Weights of a small image embedding model.
Model: 0.978M parameters, 32-pixel images, norm layernorm, patch size [4, 4], layers 12.
Training: adamw at rate 0.0013, 21300 steps, batches of 64, held-out accuracy 99%.
Data: trained on small charts drawn from random numbers, 101725 training examples, 13.4 epochs.
Rows from block 2 of a small image embedding model, named by matrix and row number. Rows with one number belong to one neuron. Each number is 128 + 32 x the weight over its row's rms, rounded and kept within 0 to 255. All counts start at 0. Numbers have three digits each.
After each neuron's rows are labels from the 100 images, of 14976, where the neuron reaches its largest size: "strongest on" is what is common among them. Only what is clearly more common there than usual is listed. The data: small charts drawn from random numbers. In brackets: how many of the 100.
# u: gMLP up (value half) (model.blocks.2.mixer.u.weight, 192x128), inputs 86-127
# v: gMLP up (gate half) (model.blocks.2.mixer.v.weight, 192x128), inputs 86-127
# out: gMLP down (model.blocks.2.mixer.out.weight, 128x192, transposed), outputs 86-127

u.191:092158109118122141127135075134145141119138083145059065134116149119170142077122125124158127110110113137147094176162161140117103
v.191:106169095150132197137120118150129078083145145163177208079148114080097171139114079071123129112105152143122132161098107130118184
out.191:188037123137117117132055127142092111108123139069146169089140174162132118180144140126135119109165108141135176162150133138157168
strongest on: histogram (33)

u.165:124122140151105152166112107107164090114149131127171192090058114105139169152098057087136145129160112158092080146108150155141112
v.165:133112083196098153117090174093143090056133132144144201054101119155141150163133081087151129099163130108117152119093077141120162
out.165:144104124140085155117130182055102137095062215113131115120128100130114111132170091137123145120149112065070107091080118133120159
strongest on: dark theme (95)

u.146:135106135129133175125102095111148179150113129121114091098110121124138130102063078148161125110168137158179097131166136155155109
v.146:129146093143123139106185079088184119153093091168125130095160136133179068087093139153177097133093191127087139119120162135114156
out.146:087136108115192129116079130119125167116123061118131096086144171124182147054120129108141128104176155160131131113088168145083137
strongest on: pie chart (53)

u.20:165126102114143114161105105106210169138128052157067097137132143157152131105104133134183143104097125136180101101168134133155113
v.20:159108083143128092155167070100194168143116091186160076197122116164109110098115098165104065096103102110101161133177066114070056
out.20:084130089148091152157095150106084163131062179059142117137124090168115099139170065114080093133144187098067071108107166168135167
strongest on: pie chart (99)

u.26:091170102139099123115124082126125160159119069160074085121113169155175134063070126137159122091142119158174161136151170137111087
v.26:152094092129162081130142079116188127161119132182070093125155125159115075123144148213122150108103119114093190124162123111095078
out.26:118142131094122176141126100129139143124044126061079152150136081123165162147131084097098135120150178148079091107133185131126146
strongest on: pie chart (100)

u.18:117135122136090118165131111110137144133131168100141065115098183125150140090126141190134114130118095121189140106079055151163086
v.18:083157114182128112094135128097092172130104107157120079125189220104129093110118143151164101132142123131069168151138166127067100
out.18:159092099157115116100120129055190125178065140087135056092147127148143104129148078117106127120172151116086110094134106198111087
strongest on: heat grid (31)

u.188:116127140168178144139146115080182114141120128186098129121095160177204152079084082162158164103143096150132110111099136142104126
v.188:114163103145134199169141151134177099091130109193110193127040083136121192156117063083127155111088115115136110158143098113119128
out.188:137112125061125142135127128152130133135094194182109124195147167133102136170135144150129172101102121072112121091099104098132156
strongest on: stacked bars (35)

u.67:110157162131115167116116129107186113147092117106097143131090140128155128088114069145122171154146130120114080098116176226076144
v.67:175117070120167085130115111143118125123121144161164149122104098148080119183129150087098143137115098139116189175183130054142105
out.67:127104070186078080143130144081111135184108201122185075145101128193106127117191064154088147147121097129084134131113105140102056
strongest on: dark theme (97); pie chart (47); area chart (44)

u.117:142098163183103176125057155098103134088194113145089128085096150139126120092109105108137147141097082142141134150130137138114134
v.117:171117089082184081151179087137143136179122162164137119143114088161129118117135129142142135125064140146130156160140092079131105
out.117:109068128164115150168132166074151115140075156093108109143145081113187148137187067114080133114169115100112114068147117168108137
strongest on: pie chart (89)

u.24:172165143152113088134123125136113134072176052127084040097120144133165133119124123126079110149173100129198136123101091172126142
v.24:162156139115092110108213151168149097128129130113112147150150142109120179136102187100182095096090138156195090129115139110156101
out.24:126068147121177105168131154095112094107076177123150152149136095091155095122121121140127116104179108128110108103194149174185100
strongest on: stacked bars (26)

u.30:106187141152105174116140096125108143150113135126131102166145122120156079144101133125141095115094162152138096149098145109140149
v.30:132194173086192181159162147116143139092138103156129140090130185094139237121129145107115120146116079139150083145118163171132111
out.30:137068127151140122124104179134094147108138151133150153093125171152125123094139145128151128110184104136120196130137119145140173
strongest on: histogram (47)

u.132:111168158130171154179117122160113124129178147154113153110076132118144138130091116079173167116091095177167118150133166106129101
v.132:112102138089139109112109127186146133107097119150136142134185153128075115142145221118172179077102104059083144102093078142090101
out.132:153119098108159103110124137097135154155098095184104140126153179146133118075121140170185169107112085084084115129089167074070114
strongest on: histogram (28)

u.153:153125124186145191164162074082127148129158103134090121106147174136141141088071096153172123074099119141110084119151105127167147
v.153:123170112191125138146162073098151106151102118135139113166145145139135108159166127157146145076141078087070126086139157117092079
out.153:136091132126127148179078096139077126089098134122159176162136108159103096105160152102080045170136104157130131080141106122162219
strongest on: one colour (90); area chart (75)

u.161:147174140176102157131111061121185118121168087151089110115120140151141135072099086126161144078091148159196125143158135129111123
v.161:112150118125152102159103183172129130118189079209165154084119146136106190126063139075147120113181150157161169084092098098141158
out.161:125154080136120122156135110155062134153092166066160138147140147105132100200115149144153140149166135147108079172109127079127165
strongest on: one colour (96); area chart (89); rising (47)

u.183:111153109215078169179085103108138127070156102146091134096111180126150103071094060152184121130122176174137153167113130105130129
v.183:085165150119193072150106157163131098140176139132127123086150183113118165121126168113109187157159087219156138151140168122120132
out.183:112134102130156128143134204163073133115135109075132158149177114067135162205137160123074097157157102130132180101113117145149196
strongest on: area chart (42); histogram (32)

u.158:135101172133158093115117083175091150109144101109112021057194181118196071081076200168164133120126128146161151105144145146158160
v.158:158194119077141114112096117220114114071155127130165199128140129145054156155087191124115137137129100121139164121168106106147156
out.158:119111160094097127127075133150129155148130180121108120135129131130063129156143147096179204104071133085066115188106113100123097
strongest on: rising (40); area chart (33)

u.167:154104184145166103188115145095147121128168148145133117082083058133147142082149142185140131102154103132125156149179124141134053
v.167:123133095150124114170151093131113095197073171197163165113116082088090095123134123087154150111097173115081173109166065113131086
out.167:091177151093102118135144127115085126163055156120115092222153125068182139158166124150128127119122152129077094077104157136033123
strongest on: bar chart (30)

u.70:136135125104149109154118126119162137089155054163082136148095096201112208135124148129117144117080096100155118090145081156144141
v.70:094133060144172143207096160148145123061145100201218186111109136170060187131110130112122104093142093136128156131134064102129150
out.70:108146138116078121056147083155147162169113161092085077102146150085104098115136167197160151096119134118096132122087132123087044
strongest on: bar chart (42); items: seven (41); stacked bars (34)

u.0:096126127176079184127112137086162104130143118155109135116095094137111122126162107084072121165151134183170089141106156156103143
v.0:098153134204066157136088097090152127167111154187096124138064076133144152133127048099131165157105172150095086146142151140095149
out.0:127104088146098162108112196100134140096110180103109127112107084166094134163190082110121189116134107075073109125104135119145116
strongest on: heat grid (55)

u.104:152096150143161104144090099109127193138165095130074056133065088169196143068147115164145138106124142141193136136169100147136127
v.104:106096103121132162183130155136112166120137066154134172092159099192118140119169137078122130113143140154146127159160074130096148
out.104:145147130076131096108134141156127124165129110101187096082119121154157138099133141131105090131169127158204118111144088152145113
strongest on: one colour (96); area chart (76); falling (31)

u.60:129128109159119143128197155196115124083119152112140074139116169136161088064097139185161103128133165172164115145120096156174150
v.60:093125150061140124090111125156105124079152163081129088111178149106112117163138151119113115157125144108121117092137095104152067
out.60:139131104139160139145139098091114142156119123086129154133118104084157149105116096088140161094176160137140086141107176146126103
strongest on: dark theme (99); items: five (39); stacked bars (38); bar chart (30)

u.157:121131129119114139151130059128168147106184130145068114088107181142155121107073149150123124077086167131146165163153146110117098
v.157:124129100160149092093157147097182111171105119116120085059169161130187078054168136156133153102160151130081186104090126141103103
out.157:100146159083107153102075208152081113118105184067152154128151117110060139168154126118098130155140141106119093122066110159160173
strongest on: area chart (41); pie chart (38)

u.122:154111151102126120077137156126109079125179130083060084121169174123125078128139104162162156129093123132140105167063159157142088
v.122:088112142089097114140125179174055088101136131072144149121202107156078100158179173130105085166161128135127127108094147123114155
out.122:102140107165177108094164167116154045122129141150120149162126118103092142188130115081129166141138126089077152139151133163142145
strongest on: dark theme (72); stacked bars (28)

u.43:114121110132121106130100123153175141078173114147101126073151126193122151109129140125132170039147127136181135117188083133118078
v.43:166073109148130129117104105107166171140169080150111106114093148115157126082094089118132150121114141116194116125154128114120135
out.43:130126142123129125129136120118043165155069149117166122172113153150124098121125105122100087138159153177098130140145187100110155
strongest on: dark theme (75); ring chart (42)

u.129:089143125138129158099151068128093178117126098116093109135146114129124081100127118144110117123062112161114073128114122156107098
v.129:121115184147174090102130123164066087096161147116171153137144171108130203120153148133096129155166027140159171157110128106159169
out.129:138071160134172139132105149133099149101145142145162162109129180162136116087111149126137100104165102157135181109156117122126162
strongest on: histogram (53)

u.166:142164161154130167130139100154149133119115066106112103135088166145163086042075136170149123123084171192144093139099145135114101
v.166:112122096145070127147133102123174141083152097206113108149138182109152147112080116180184142085108096132202153118114140124153121
out.166:124093028155154132150141140078092141126157103115143160138070096150141128105146073100111110129163116163143119162146198105168176
strongest on: heat grid (89); items: three (36); items: six (32)

u.44:145153106161109183163153091121159132111123090192116106093133197128175135085119102160182147089102100117152118126087107140113128
v.44:095137119176136138146150115135182118148106129127133135086135199073220148097122125111195117114158149145147126144150106132119153
out.44:084135123156134127157173102109114158166109097133155069192155147110151117107136116126079078120096130147158117067083086144072114
strongest on: one colour (99); area chart (92)

u.106:138136138170069137122169098181167141139126134122111101059147184114157098059096144165173174097122149110137115116114082084138115
v.106:153101079156089125149098076132161147128041178146151114115149083178096088166099110103118168074152171089114148119174065128124120
out.106:092154068145104187164118135122126127080089064101155146109098077159164158143118090097084112101162116105139116150097138156167159
strongest on: rising (46); histogram (35)

u.96:088132114175140138151089073118131179096176111146080189089114144149121167109077127102145110054112094143139143139167121145109074
v.96:118131102174150097127143043107186165121095121196113084136161150131107081154134177135155133041116113105102133118159091107078089
out.96:098121054078134130102078103144081137134097083159145141148134132163091156144125106106110102105139144144080142119179175088081134
strongest on: pie chart (97)

u.32:135101137192116120158171111151161128121146108168125130141144158103148081093105138155167143084131111160125142127128093119180160
v.32:137162068127118139162174061188121097147081153114147118168142110157062098147122172136118131116113172079100146101162080084149101
out.32:125121135110096144111114071067096175144023122104107107177151073170152101147152100159069084130122149121070100107141121139078146
strongest on: pie chart (93)

u.14:127153128125139153107130098121173135101150054145053104124113133117171146088063106120192143067134142161208112124154124102120081
v.14:133153074163149110180127108123181131183106136197097112054152140118129146072098139144156137069103122146082095155132162110112036
out.14:150150159147123154083066107124106158112108155069133160103158136115133089185106117092182182151162164161086090193103177140135144
strongest on: pie chart (93)

u.91:105144183148144163111137110121112142133147104151128124142142191130185153053081118133169095094144153152151093141128142198146113
v.91:164144168178062179113133130134112132077161136124104108113100172121070131112171129137123188131147146158210109092103107118129082
out.91:115071102174117148135110138091155119150181084145102099114129169112137121103118078094087134099099153099148103110069099177088125
strongest on: dark theme (98); pie chart (51)

u.184:138146148151095140172131075133101113128099155101090108167151097135128106094090123166112115106128151179120035119113125105130093
v.184:124160144107216115146168116136170181129109105187099112147173097089145198097114138162169169161153113195180157098118120110090110
out.184:119107153105168121153121172123093119102132131147154168106101177148129130112129137114142110102182101148125191105130093149116165
strongest on: histogram (49); dip in the middle (32)

u.69:127109094168125169129126091144142151095184075158104141091103182147129177119028093116180112120165121143183139165143156129133150
v.69:091158151091160143173119156126131126113172159210124170124062084106052174174091127101128160111063089130137121145127111103132174
out.69:117204107113096144120133113104188126161110079155112137152125087119119150158099092120095109189076141134087080139141142121108120
strongest on: one colour (83); grid lines (70); area chart (38); histogram (31)

u.156:111136140149110117112143075118155163121100098130084091130114118199142096107154114174124148141114087148161134115194122152132111
v.156:086126086173096171168147153109066116064145102112125145090134088125113180130110097095122097077171123132133182142122117104133137
out.156:167093114100110126122109136144149115124126153080154148068116098105161173171117118115149138132181146140162106155156126125155121
strongest on: one colour (90); area chart (60); peak in the middle (45); kind: histogram (25)